Rows from block 3 of the image encoder of a small contrastive image-text model, named by matrix and row number. Rows with one number belong to one neuron. Each number is 128 + 32 x the weight over its row's rms, rounded and kept within 0 to 255. All counts start at 0.
After each neuron's rows are labels from the 100 images, of 14848, where the neuron reaches its highest value: "strongest on" is what is common among them. Only what is clearly more common there than usual is listed. The data: single toy objects rendered from many sides on busy backdrops. In brackets: how many of the 100.
# fc1: MLP up (encoder.blocks.3.mlp.fc1.weight, 768x192), inputs 0-95
# fc2: MLP down (encoder.blocks.3.mlp.fc2.weight, 192x768, transposed), outputs 0-95

fc1.156 [ 93 119 153 101  92 133 130 132 105 197 131  93 133 158 170 151 144 139 152 155 123 144 125 109 106 155 113 161  66 155  90 176 105 135 142 215 137 117 112 126 142  73  90 138 145 125  97 147 147 233 147 140  74  87 171 129  95 132  97 100 142 171 120 128 113 118 109  78 105 133 158  95 137 137  72 193 136 154 107  83 138 136  75  90  96  69  70 149 128  86 196  92 120 157  65  95]
fc2.156 [174 147 126 168  93 159 121 138 165 120 128 103  90 102  70 149 154 154 151  68 124 123 173 167 213 108 107  47 129  80 121 139 139 128 138  79 144 150 109 166 148 148 122 133 127  93 144 105 107 179 142 137 161 104 147 151 145 156 166 113 166 161 105 106 146 112 149 181 122 112 115  80 172 148 201 143 111 160 110 120 117 120 150  98 102 141 132 179 157 115 103 144  55 100 131 162]
strongest on: table (30)

fc1.455 [129 170 138 153 117 171 106 153 141 120  98  93 133 116 155 123 163 135 117 105 152 118  99  99  81  82 126 158 119  78  84 169  93  93 123  92 104  95  90 145  96 236 162 138 172 176 229 115 132 146 123 115  83 131 106 127  66  97 136 148 113 133  83 139 141 103 130 129 133  96 144 107 129 139 121 120  83 138 145 178 106 160 114 119 137 145 103  91 210  80 123 115  99 147 130 118]
fc2.455 [112 120 115  95 147  53  92 160  97 137 134 179 125 140 100 116 145 161 111 151 150 158 160 106 157 119 168 136 139  99 133  93 128 129  85 206 126 121 179 134 138  78  78 139 138 126  71  99 142  60 158 116 116 121 163 166 168 132 171 133 104  75 176  86  87 124 135 112 165 116 128 162 134 145 148 125 189 116 148  92 134  57 134 124 142 121 113 174  42 144 125 105 103 169 104 192]
strongest on: dotted (27)

fc1.550 [135 102  78 164 123 138 159 133 115  54 155 149 171  92 177 109 150 136  82 102  74 202 103  55 123 142 176 142 138 103 138 118 100 174 108 151 163 113  64 176 108  80 188 114  96  95 128 169 148 137 116 103 116 143 108 113 151 123 116 143 103 144 134 167 121 154 146 114 107 176 117 120 145 103 150 117 141  98 140 120 105 101 109 117 154 126 141 147 127 170 149 110 137 102  99 135]
fc2.550 [125 136 151 115 120 108 136 155 133 179 138 168 109 128  70  84 126  88 152 140 167 215 131 116 102 110 117 141  95 176 171 159 109  86 120 145 108  71 184 148 108 189 121 177 151 136  69 132 170 145  99 127 123 109 120 117 166  86  74  78  93 138 113  92  67 139  93 123 173 119  93  76 125  72 101 157 142 129 107 112 106 183 109  90 141 131 134 150 207 162 149  97 134  88 119 132]
strongest on: green (47)

fc1.558 [185 108 154  75 146 133 102 158  98 159 138 117 122 146 164 117 187 107 133 120 114 171 191 127 117 123 137 122 142 143 179 121 180 117 157 159 153  98 121 149 121 145 130 125 147 159 171 126 112 141 121 103 142 123 162  81 106 175 173 143 119  99 154 125  79 174 143  99  70 170  81 210 146 157  99 112 170 143 148 151  81  96 142 146 132 142  91  78 101 105 130 151 134 159 156  52]
fc2.558 [139 177  94 139 190 132 115 109 168 155 154 105 108 112 139  89  73 183 130 129 110 134  90 140 100 150 184 148 165 129 114 159  60 160 147  75 134 115 190 133 129 124 157 115 165 146 144 130 163 108 116 158  90 116 126 193 169 148 145 140  95  77  68 140  42  86 187 116 152 158  72  87 123 173 152 131 150 151  98  81  92 129 146 127  94  96 122  95 147 137 129 134 166 109 113  73]
strongest on: checkered (51)

fc1.434 [118  87 118 153 111  72 163 102 151  73 127 144 174 132 131 132 153  89 110 111 136 212 165  49 177  74 167 122  82 152 140  78 105 172 120 126 106  80 129 140 142 119 157 184 147 144 123 122 106 161 148 148 174 171 143 165 165 140 129 146  82 150 141 185 141  61 139 136 133 117 179  91 112  90 167  96 112 128 117 133 142 123 148 166 205  97 120 183 150 151 136 142 112 114 152 145]
fc2.434 [154 164 118  76 146 158 144 159 149 117 153 124  69 125 194 146 142  86 107 113 148  86 107  99 155 140 138 137  81 158 140 122 132 144 164 151 124 202 153 201 106 121 113 126  93  93 153 185 149 102 185 150 143  82  99 142 125  81  93 194 201 140  86 142 158 176 158 129 116 128 142  96 102 109 103 154 126 120 140 168 142 164  78 155 109 111 154  86  96 171  96 114 109 134 120  59]
strongest on: green (32)

fc1.602 [126  99  96 145 135  99  89 129  92 141 136  97  87 206 114 146 136 142 126 177 167 182 100 155  90 176 105 139  98  88 120  87 110 180  94  60 186 135 166 129 150 192 123 177 128  96 122 165 111 120  83 148 109 152 191 131 114 126 113 103 134 106 125 137 100 134 154  98 120 180 112 113 140 152 211 126 194 150  98 150 157  81  88 101 126 121  79 131 172  94 115 152 101 171 138 141]
fc2.602 [ 78 104  98 125 171 179 146 134 132 116 105 163  69 172 115 107  77 148 146 117 102 107 162 125 120 159  89 137  52 144 213 157 147 126 195 131  96  78 156 140  92 148 120 144 137 147  81 123 146  95 126 123 138 127 112 120  84  95 129 138 137 113 143 168  85  89  94 143  33 144 142 206 178  78 128 104 121 105 117 129 143  72  81 130 177 165  46 140 125 128 161 170 118  95 178 150]
strongest on: brown (34); grey (25)

fc1.504 [ 92 123 117  82  91 124 117 128 166 109 120  76 163 146 165 110 128  76 170 115 164 107   7 139 165 138 113  97 131 174 121  80 105 101 126 150 142 157 126 113 126 140 107  99 108 142 175  45 143  98  79  59 125 158 124  86 125 183  67 127 145 140 202 123  96 130 125 162 118 135 160 133 143 122 111 100 143  98 150  79 139 111 154 109 156 179 117  90 148 141 136 139 107 162 196 136]
fc2.504 [123 139 115 133 153 124 125  78 118 120 137 190 134 143 172 105 124 161 123  83  99  83 163  98 114 172 145 123 148  71 194 128 107 190 117 156  94  90 118 144 168  82  85 180 124 107 107 179 162 177 142 255 126 155 116 106 134 133 122 132 132 101 144 119 164  94  68  84 114 134  90 142 206  67 130 180 147 168 108 108 116 177 136 115 133  94 106 159 130 133 134  94 111 121  93 120]
strongest on: checkered (28)

fc1.277 [122 136  87 109 166  69 123 139  90 136 123  94 118 155 131 100 158 129 139 134 111 133 140 170 140 130  80 156  76  86 108 181  95 156 141 145 180 126 137 115 165  81 160 119 154 203 122 111 161 129 112 197 199 124 118 121  74 136  94 107 118 103 126  82 140 141 133 143 129 154 113 108 144  62 124 100  56 128 110 181 167  93 125 117 152 141 175  95 153 150 132 168 108 174 157 203]
fc2.277 [124 145 106  88 139 179  99  94  80  77 167 168  80  66 172 138 169 166 155  90 253 172 134 160 124 120 130  89 106 137 125  88  91 121 121  88 155  90  90 128 125 145 143 174 126 106 151 147  95 142 148 127 146 133 123 123 137 111 139 125 130 150  93 120 147 142 139 138 118 147 145 137  88 151 143 116 106 159 156 155 100 126 113 104  66 168 104 188  93 132 132 110 131 108 142  71]
strongest on: orange (32)

fc1.167 [ 95 130 162  92 173  71 186 141  96 128  80 161 181 105 162 122 116 149 105  90 150  74 113  92 135 157 128 123 144  99 132 123 198 158 162 140 115   0 104 155 156  89 134  74 135  94 138 132 166 139  98  75 121 113 188 116 157 125 108 118  90  84 115 124 142 112 126 105 100 125 117 164  64 112 130 148 154 187  96 124 135 125 124 117 142 144 121 112 143 185 100  97 132 141 115 124]
fc2.167 [158 123 149 152 121 128  63  99 204 123 111  83  81 163 186 148 122 151  95 102 128 173 179 170 131 106 130 119 101 128 102 122 127  86 110 106 184 189 153 142 103  92 164 134 132 172  91 174 214 144 113 142 114 127  50 144 113 153 119 118 126 146 104 158 142 160 141 125 123 169 150  72 155 133 160 135 149 132 160 105  94  71 189 109 103  93  88 164 157 101 124 151 117  97 132 176]
strongest on: blue (25)

fc1.367 [164 112 119 194 130  62 175 104 118 121 139 155 202 131 173  89 152 152 161  98 109 100  56  78 165  92  94 127  88  75 107 121 118 105 101 183 122  30 171 167 102  87 130 147  95  48 153 109  99 147 111 152 122 140 144 166 127 116 131 161 141 155 158  83 147 164 140 109 114 125 170 106 145  92 159 150 144 137 170 128 178 115 130 144 126  85 152  99 149  99 107 132 133 130 166 190]
fc2.367 [ 77 106 146 125 143 161  98 158 124  93 109 130 134 141  98 101 105 100  54  88 124 191 133 159 124 118 143 113 156 167 103 133  90 127 154  75  54 216  95  93 123  80 119 104 106 169 186 131 176 118 116 131  86 139 105 110  61 135 158 143 103  72  95 184  76  52 128 168 112 164 113 156 134 133 161 177  88 140 117 122 113 106 164 128  46  88 112 168 183 172  93 108  92 141  98  63]
strongest on: brown (29); orange (26)

fc1.708 [179 185 177 117  98 115 114 111 130 112  99 112  96  85 136 108 151 103 112 153  74 147 146 128  29 192 150 154 113 117 149 141 138 142 126 110 144 140 146 157 102 169 121 141 161 222  95 129  25 124 104 113 151 120  88 143 115 150 165  96 102 155  79  88 128 101 131 148 123 140 108 110 120 171 107  66  62 105 131 119 158 157 157 155 178 112 140  95 166 179 141 139 119 120 101 112]
fc2.708 [108 184 155 137  97 175 139 121 171 118 168 165 201 138 133 129 111 113 125 150 111 100  87 132  76 150 106 151 120 158 100  99 131  88 135 101 162 175 140 156 112  80 171 100 213 135 116 151 139 150 172 168 131 104  68 160 119  91 114 157  89  65 131 148 176 127 245 116  92 107  85  91 101 175  90 109 164 124 108 156 135  70 130 143 115 122 156 152 116 128 113 173  75 116 115 102]
strongest on: dotted (43)

fc1.409 [157 130 119 103 163 130 110 100 122 159 176 124 197 102 110 177 134  89 195 174 145 101 149 101 181 151 114  77 146  68 190 149  95 141 105 171 164 118 167 150 109 127 123 155 120  95 115  63 192 107  86  92 127  76  83  38 151 128 124 146 111 175  62 117 124 123 111 147 126 119 155 172 151 100 175 139 170 161 158 118 102 127 155 112 125 120 125 136 156 123 165 135  91 126 100  95]
fc2.409 [136 209 169 114 135 108 110 147 132  76 124 114 129 194 131  67 173  59  93 127 101  86 114 155  90 124 145 112 115 175 103  74 134 129 131 155 145 120 103 111 106 117 185 112 146  84 127 107 167 170  62 126 137 160 119 109 117 116 110 145  91 105  74 127 150 149  92 170 120 152  92 104 113 142 173  88 179 130 112 129 166 139 123 163 108 158  97 118 153 150  85 173 155  49 157 194]
strongest on: blue (61)

fc1.359 [133  88  80 125  98 135 134 164 110 107  75  43 154 160 158  97 118  94  76 153  91 240  87 140 105 157 143 104 138 134 145 167 126  94 108  75 119 169  85 171  86 118 141 170  79 119 127 177 123 149 159 129 118 146  80 112 128 149 154  81  87 101 118 143 109 130 159 136 176 142 134  82 198 183  72 105 110  90 131 165 125 132 148  80 148  90  60 150 117 146 177 109 113 123  90 157]
fc2.359 [147 122 184 178 143 147  97  93 193 117 130 249 143 154 107 130 107  94 152 132 110  57 165 122 158 184 126 158  72 119 126 107  80 115  89 154  67  85 136 112 151 153 121  96 188  96  97  80 104 121 133 157 125  60 103 116  60 108  89 151 139 184  82 147 137  77 147 149 105 147 167 152 121 101 130 159 146 128  67 146 177 169 167 123  83 147 145 140 122  78 111 113  97 114 120  89]
strongest on: orange (30)

fc1.651 [145 128 131 122  81 186  86 125  94 153 153 134 127 106 129 140  69 171 174 128 116  99 155 102 157 102 159 137 152 159 172 187 133 129 100  91 123 114 169 103 178 150 116 167 145 153 153 140 159 125 187 112  79 107  85  56 197 140 115 121 100  86 112 134 134  74  99 105 116 155 157 151 158 137 124 124 140  99  93  52  96 169 158 141 123 125 134 175 142 179 116 196 115  97 139  80]
fc2.651 [107 159 197 148 179 145 149 187 184 170 117 108 118  73 121 140 163  78  49 112 103  50 132 136 211 156 125 147 140 143 153 122  85 140 139 135  80 143 190 154 130 149  99 115 115 141 182 114  78 120 126 129 103 115  86 152 184 135 133 123 121 104 127 192  90 140 153 137 139 101 150 132 160 145 182 170 163 107 124  88 143 103  88 126  80 152 109  98 154 146 153  64  90 163 155 135]
strongest on: brown (30)

fc1.91 [ 85 117 250  95  46 145 135 144 133 162 110 190  54  99  63  93  86  87 148 150 144 148 155 142 168 117  98 143  74 174 137 125 111 154 130 176 148 108 225 128 185 151 131 138 160  81  91 172 151 142 142 103 163  69 102 117 152  75  77 110  98 184 124 155 132 114 133 117 167 122  68 111 143 113 123  99  89 117 124 144 177 124 126 136  74 111 121 100 128 123 148 149 120 114 143 122]
fc2.91 [162 140 121 127 169 117  27 161  78 103 135  94 165 171 153 177  94 126 112  96 106  77 140 119  95  89 125 119 169  94 167 143 108 118  75 107 135 153  85 152  66  68 110 135 156 104 115 100 167 160  96 170 134 142 129 116 113 176  82 109 184 124 152  88 166  88 109 156  87 156 123 175 108 164 128 177 111 130 120 108  86 125 198 179  94 113 113 150 118 118  98 118 116 109 132  66]
strongest on: green (27)

fc1.368 [111 135 110 122 128 137 160  99  88  80 109 128 134 138 121  84 140 156 168 138  84 146 191 187 155 175  90 138 172 170 151  93  68 105 181 120 175 113  85 107 133 181  98 157 161 135  90 179 106  92 140 176 147 131  61 151  52 158  50  52 125  69 102 119 124 115 162 145  86 181 158 128  88 109 107 103 114 139  51 111 147 126 124 118 125 100 143 216 194 146  97 102 132 116 144 184]
fc2.368 [107 114 156 130  78 118 117  82 119  30 108 116 143  47 132 138 135 134 108 121 148 150  84 133 107 124 160 152 158 121 187 171 168 106  93 170 162 148 179 124 199  75 128 140 152  88  81 115  87 108 106 119 119 149 159 127 129 124 115 127 117 109 137 117 119  98 122  97 165  87 115 163 147  93 141 163 115 161  82 166 116 194 105 168 113  93  89 125  90  89 136 166 102 169 135 168]
strongest on: from above (74); white (52)

fc1.716 [150 128 109 132 123 174 116 156 130 101 109 108 130  99 130 147 100  83 129  94  97 157 114 148 138 177 157 153 108  80 109 172 162  92  75 155 175  74  94 161 173 134 119 116 163  92 107 180 141 108 136 134 120 120 170 104 125 112 131 121 123 162 147 137 178 140 170 123 120 123 106 121 128 156 125  93 112 107 140 173 120  85  88  74 155 154 171 152  72 134 156  66 136 123 104 161]
fc2.716 [115  94 141 140 126 166 140 146 131 100 124 133  67 118 120 166 150 146 185 123  79 128 150  93 138  88  94 156 149 189 146 162  90 188 156 128 103 134  99 137 124 128 103 104  90  96 157 119 101 136 160 155 101 123  56 168  81 105 162 115 136  68 144 127 102 124 148 124  92 108 155 108 192 107 111 125 189 106 120  70 145 168 166 164 119 148 142 131 194  92  55  97  98  62 167  79]
strongest on: brown (30); purple (28)

fc1.692 [114  96  52  46 160  99 136 137 168 104 124 120  96 106 160 148 162 138 167 117 182 107  54 115 143  79 138 161 137 107 118 103  86 158 127  84 133 158 149 117 122 179 130  91 108  75 137  82 125 132 110 142 146 125 104 170  99 210  81  77 127 101 124 134 144 151 113  58 115 146 155 144 139 168 115 151 144 128 109 146 100 157  68  93 170 119 118  82 144 120 125 156 157 131 156 162]
fc2.692 [ 88 141 111 149  98 113 131 185 122  88 132 118 144 150 116  84 131 134 153 167 125 135 128 144  88 126  68 195 153 150 134  86 130  73 133 109 127 107 108 113 147  78 149 190 152 100 166 149 146 104  84 132 130 165 104  91 101  86  90 196 118 110 153 123 104 130 133 157  52  82  95 200 139  63 154 150 160 181 116 107 142  82 190  92 133 133 123 172 166 166 166 142 120 148 143 128]
strongest on: green (25)

fc1.93 [105 157 174 131 117  96  84 113 173 152 113 113  93 136 103 102 138  12 177 151 160 132 108 109 119 102  53 141 146 156 130 161  87 137 114 158 103 112  92 174  87 105 135 135  94  91 140 134  92 166 157 165 191 151 123 153 145 125  84 118  86  62 129 167 122 152 126  82 131 133  87 109 128 121 130 154 158 146 131 166  80 157 167 112 130 149 148 107 138 128  61 140 137 114  94 159]
fc2.93 [126 148  79 104 111  95 119 116 157 164 193 101 229 121 134 140 129 162 100 145 129 136 173 127  51 185 163  94 121 146  72 132 137  94 150 121 147  88 104  90 131 169 100 127 156 145 149 144 148 101 148 132 157  78 116 171 134 103 172 130  98 137  90 178 118  74 134 124  92 148 187  74 176 141 141  48  98 117 109  78 197 117 136 136 149  91  89 130 147 168 148 128  80 118 116 120]
strongest on: brown (30)

fc1.98 [180 113 101 184  77 166  92 119 139  79 127  81 120 185  64 119 167  95 110 106 108 159  98 124 186 115 138 152 129 103 132 170  87 121 144 135 108 114 170 148 112  62 169  90  97 112 139 132  97 125 137 104 118 143  96 139 147 141  94 105 129 127  94 155 110  90 127  75 170 118 209 214 140 138 175 159 113 134 120 146 114 150 199 139 149  74 133 168 129 119 149 169 206 149 177  93]
fc2.98 [128 133 133  80 150 120 134 127 141 141  92 165 139 184 176 137  97 139 104 140 113 127 122 119 134 121 110 176 106  84  65 125 144 177 108 121 143 138  89  60 114 164 108 143 164 127 150 153 110 101 101 138 108 121 143 150 119 175  96  95 167 136 129 136 164 111 112 154  76 111  93  58 126 157 139 120 111 149  84 124 135 114 124 163 145 138 162 161 160 126 127 129 122 127  89 133]
strongest on: blue (27)

fc1.526 [123 119 156 122  89  83 158  75 155 124 162 144  97 142 135 128 134 216  96 173 101 127 126 130  85  98 127 111 135 173 152 168 124 109 149 140 135 122 143 128 156 131 141 104 182 117  57 188 153 109  94 123 115 140 118 144 214 160 100 123 128 100  98 118  94  82 180 150 141 124  96 167 163 106 150 156 154 196 136  99  98 166 113  98 115 119 146 143 145  90 110 122 130 141  60 113]
fc2.526 [178 112 163 116 155 164 161  44 153 150  99  90 139  85 127 132 111 157 119 142  97 110 117 106  74 150 209  86 136 131 104 130  82 185 143  84 136  86 108 179 127 136  74 146 148 169 160 202 159 102 151 111  71 107 136  89 144 107 177 126  86 108 128 115  94 160 191 161  91 156 134 146 145 190 139 139 174 170 147 137 104 138 130 138  68 134 105 133 123 144 117 151 132 123  61 209]
strongest on: checkered (52)

fc1.363 [123 118 109 107 139  77  90 104 176 211 157 138 147 114 121 137 122 120 189 133 113 186  99  35 147 133 103 155 126 129 135 157 112  29 151 108 108 106 186 127 104 158 115 106 120 115 134 150 103 173 111 124 113 179  59 173  90 119  80 126 153 128 169 158 122  91 178  78 121  59 148 148 147 130 152 119 164  91 115 121 156 155 136 140 123 106 128 129  97 160 108  96 138 119  94 155]
fc2.363 [132 118 180  71 221 144 141 158 114 163 180 179  91 135 166 131 135 125 179 135 199 146 148 105 148 164 166  96 114 140 136 146 164 101 157 152 176 110 101 101 114  82  93  73 118 129 118 153 102 110 110 157 155  83 132 192 142 139 151 136  70 144 123 152 119 133 133  92 135 124 162 147 118 160 121 158  85 133 161 123  81  89  95 114 114  97  87 145 152 150  69 116 107  86 143 156]
strongest on: dotted (29); grey (25)

fc1.29 [159 136 135 112  98  45 124 153 106  56 148  93 127 121  97 130 135 143 149 136 204 107 151 124 132 113  90 100 129 139 151 106 161 127 109 192 193 123 137 155  95 116 150 131 213 132 120 111 173  97 101 132  61 125  82 139 140 170 136  82 191 105 149 134 113 220 156 127 130 104 174 124  80 129 121 163 140 187 134 102 152 109 141 127 108 105  93 173 140 108  98 114 111  69  84 137]
fc2.29 [ 91  79  83 157 148 156  99 178 108 148 134 103 182 167 134 194 169 129 106 118 124 117 144  99 133 128 121 115 164 132  77 100  87 176 196  94 156 131 133 170  95 123 143  80 109 123 105 142 121 162 150 148 139  95 138 191 162 132 172 110 106 115  87 108 146 100  74 198 128 170 114 161 109 119  82 104 125  99 173 145 102 148 127  64  74 126 129 108 142 114 122 102 120 119 121 204]
strongest on: green (53); teal (27)

fc1.491 [ 97 135 179 149 141 133 156 155 159 135 146 130 115 195 142  92 176 130 127  83 152  82 165  69 138  88  97 188  86  94 140 122  47 103 122 155 159 156 105 121 125  91 132 143 164 155 122 169 116 133 119 157 116 129 174 182 136  88 128 155  95  50 127 113 126 163 125  89  79 137 161 157  55  81  91 115 105  50 165 140 113  89 127 163  88 107  73 117 135 111 148 115 127 169 139 146]
fc2.491 [176  68 134 136 109 146 107 150 140  62  98 133 123 120 144 184 130 143 149 147 152 165 111 170 152 134 139  91 133 116 103 124 139  85 102 131 107  36 149 141 126 131 102 141 116  90  83  80 156 126  95 152 150 134  62 110  90  78 128 156 152 207  77 108 141  95 138 192 132 137 155 108 183 181 113 139 156 157 129 118 179 134  61  66 115 114 157 224 149  92 113 142 111 121 114 121]
strongest on: orange (36)

fc1.248 [127 125 125 145 141 143 138 116 111 132 145 138 118  96 131 199 139 176 128 142 151 200 152 179 167 111 106 123 113 148 124 123 118 171 185 118 160 163 188  12 145 102 122 137 141  91 139 122 116 133 136 126 135 153 136 135  82 166 170 117 130 107 163  68 145 115 131 164 103 131  92 107 119 154 120 140 124 192 111 126 128  86  76 102 140 130 106 153 102 147  92 157 122 177 118  98]
fc2.248 [176 123 128 137 179 169 198 168 101 142 121 166 181  93  67 115 138  93 106 106  99 125 158 123  86 141 121  96 158 115 117 114 149 135  72 124 102 185 129 148 114 194  83 122 123 129 130 128  56 132 130 150 130 102 127 107 147 149 160  95 125 128 143 152 126 101 112 160  88  92 105 119 146 128 177 111 104  49 139 127 135 212 102  92 147 134  92  95 105  87 136  98 186 140 150 119]
strongest on: blue (32)

fc1.391 [180 182 140  38 138 117 126 137 148 128 107 141 157 128 137 164  87 150 126 125 205 146 126  77  48 115 186 147 147 143 147 179 149 122 138 149  94 109  91 115  83 133 152 166 136  48 144  94 122 180 106 118 103  92 124  99 113 134 161 147  82  82 142 132 177 153 178  60 134 151  87 167 124 105 100 140 187 169 167 173  97 139 126  96  70 182 152 130 100 125  75 141 150 119 142 110]
fc2.391 [ 98 135 141 102  55 142 117 100  97 113 123 144 118 147 130 144 201  97 132 111 119 140  88 150 194  83 149 149 183 176  95 114 111 156 124  55 162 103 157 108 155 134 130 164 185 141 162 118 181 116 187  75  68 124 124 160 149 145 139 119 162 163 144  97  46 144 128 134 172 141 117  80 178 146 125 167 115 112  88  91 108  84 128 175 126 120 125 158  84 156 144 121 181  83 126 166]
strongest on: checkered (26)

fc1.113 [172 160  60 150  77 124 118 146 127  67  91 181 132 101  79 153  67 164 113 151 198 140 116 160 114 133 139  95 109 142 168 133 124 153 136 148 110  95 155 154  99 184 139 101 126 177 115 140 123 132 157 107  89  83  66 120 105 109  94 131 202 112 215 127 137 115 152 123 166 130 160 138 133 157 153 107  91 121 110  92 135  94 156 159 141  71  87 131 119 149 138 135 152 127  86  52]
fc2.113 [140  67 123 134 183 154  27  92 130 134 138  88  82 142 140 157 139 154 108  90  47 102 165 129 126 151 155 138  89  80 117 152 113 135 144 172 126 139 100 203  79 100 179 181 124 152 182 118 108 133 126 139 133 136 140 167 123  71 136 126 134 161 198 138 101 139 162  76 107 138 151 141 145  88 138 117 132 171 114 162  59 111  90 162 144 152 110  93  97 105 106  90 155 111  76 141]
strongest on: green (30)

fc1.723 [127 142 102 139 116 119  79 175 139 111 185 145 140 136 143  79 170  86 137 103  97 137 107 118 120 130 100 103 152  90  74 124 127 141 154 110 146 125 152 168 140  99  94 113  96 136 117  97  90  77 183 167  80 168 207 123 127 139 169 118 119 129 123 104 179 120 138 197 113 138 176 181 151 139 169 104 187 144 115 115 182 216 132 175 175  74 110 119  87  81 102 157 126  81  73 132]
fc2.723 [133 163  96 144 163 161 191 160  86 120  90 163 175  88  91 163  92 124 149 161 127 134 111  99 115 122 166 159 152 175 109 109 115 117 113  69 150  96  80  68 133 117 103 127 146 122 100 157 134 117 154 107 124 116 190 131 132 129 122 100 128  74 114 102 124 131  90 175  93 116 127 133 115  84 124 201 160 122 120 140  89 136 132 113  53 174  87 170 137  95 203 126 146   9 152 184]
strongest on: blue (44)

fc1.671 [ 82 147  73 162  97 117 155  75 190 109  95 130  75 100 111 198  54 161 113 172 158  79  72 110 129 178 117  92 114 167 122 127 110 172 148 153 121 149 179 120 113 123 110 130 134 106 138 120 152 105 114 122  90 139  88 168 162  82  66 138 114 118 168 100  96  46 127 113 191 149 157 108 127 127 158 140 165 156 134 128 162 119 103 166 149 156  53 188 109 140  78 110 145 110  89 108]
fc2.671 [124 108 111 110 180 143  94 136 146 169 143 153 103  91 162 106 122 160 134 136 119 118 122 147 163  98 192 111 113  82 161 113  81 151 177  94 174 128 175 178 143  93 189  93 120  90 126 179 153  99 146 149 113 109 123 159 174 134 132 149 101 129 148 144  55 159 127 108  94 130 141  71 142 166 159 168 116 138 125  93 124 153 125 182 115 121 105  80  79 141 159 102 129  94  96 140]
strongest on: checkered (69)

fc1.563 [100  91 145 145 140 140 163 165 160 135 122 144 109 137 169  81  85  96 102 122 151 105 106 124 116  96 123 141 104 112  63 164 121 120  74 129 172 134 108 189 130 110  94 157 117 143 148 116 162 121 138  80  99 148 101  99 151 104 122 122 103 167  43 118 182 117  96 161  69 149 129  67 158  88 130 137 168 131 125 170 106 190 133 152 118 137 165 117 128 124 151 116 124 156 166 119]
fc2.563 [103  85 151 116 128 136  82 135  95 139 144 114 139 175 140 184 164 183 114 167  56 135 142 177 108  91  81 145 126 165 132 140 158 135 135 181 116 121 135  97 100 140 162 147  70  65 148 139 159 164 109 125 132 133  90 139 101 110  96 134 148  90 204  82 110 161 103 112 145 145 130 202  85 164  81 114 155  98 132 127 116  73  66 160  98 141 124 129 164 122 122  77  90 118 107 167]
strongest on: green (26)

fc1.266 [137 217 124 187  78 143 139  90 145 217 133 126 111  89 154 104 101 130 210 157 131 113  79 145 167 119  98 111 103 153 158 149 160 105 117 139 131 107 140 166 104 125 173 126 106 136  98  81 117 149 129 145  99 158 159 124  97 106 114 115 161  95 124  74 106 180  73 168 128 150 104 130 170  89 110 112 162 173  93 121 181  91 165 171 156 133  65 154  74 128  58 183  73 141  91 152]
fc2.266 [141 112 124 111 125  95 129 105 131 123  69 161 142 179 131  96  98 107 198 123 133 152  99 114 153 165 146 153 144 168  38 156 105 183 123  91 114 113  79 129  67 170 104 108 115 117 159 148 141 125 154 137  99  80  91 136 127 116 154 155 176 136 172 130 125 155 131 134 152 132 147  76 109 128 141 101  96  61  79 153  95 135 130 166 181  81 154  91 129 132 101 116  97 140  74 113]
strongest on: brown (40)

fc1.656 [107  95 106 169  96 144 122 200  97 160  66 104  77 132 200 136 162  73 149 152 180 108 122 123 116 104 109 106 123  79 183 112 116 102 133 118 149 105 174  92 159  76 118 205 217 142 117 109 114 119  88  92 116 129 106  65  72 126 115  95 157  87 181 107 175  55 116 125 112 122  93 145 109 133 135 106 110  94 148 114 144 107 149 163  96 103 113 110 158  97 179 107 143 158 152 154]
fc2.656 [126 105 125  46  89 170 147  75 159 146  71  71 115  70  91 152 104 200 203 165  83  98  68 136 176 132 171  82 124 115 131 118 139  38 158 106 176 142 178 123 111 133 129  89 116  95 150 111  76  94 146  98 105 131 132  79  75  81 139 126 130 142 142 127 109 132 103 107 157 159 188 131 110 108 116 128 125 102 140 151 120 142 123 125 143 107 114 200 110 142 143 163 124 122 159  93]
strongest on: from above (68); ice cream (35)

fc1.6 [139  94  37 138 142 121 141 141 136 105 110 154 106 202  63 151 119 125 156 101 132 128 131 166 125 139 137  65  83 136 177  85 175 107 150 131 114 104 137 162 122  81 152 131 136 139 193  98 135 100 133 143 191  95 115 108  99 175  26  75 153 131 155 170 134 131 164 130 133  87 117  83 136  80 116 121 130 183 118 105 107 106 104  83 120 145 101  77 168 118  96 125  84  87 161 200]
fc2.6 [148 137 112 125 119 173 119 115 172  56 117 145 159 109 164 158 151 156 142 137  78 172 122 153 125 129  74 219 102 221 105 121  96 104  89 114 102 130 142 161 138 128  80 108 162  65 112 159 182 149  92 132 155 148 121  77 166 163 100 116 121 142 114  94 144 127 108 106 136  90 109 167 111 131 141 141  94  83 129  98 181 155 191 138 131 114 111 179  98 131 122 144 107 122 134 153]
strongest on: from above (67)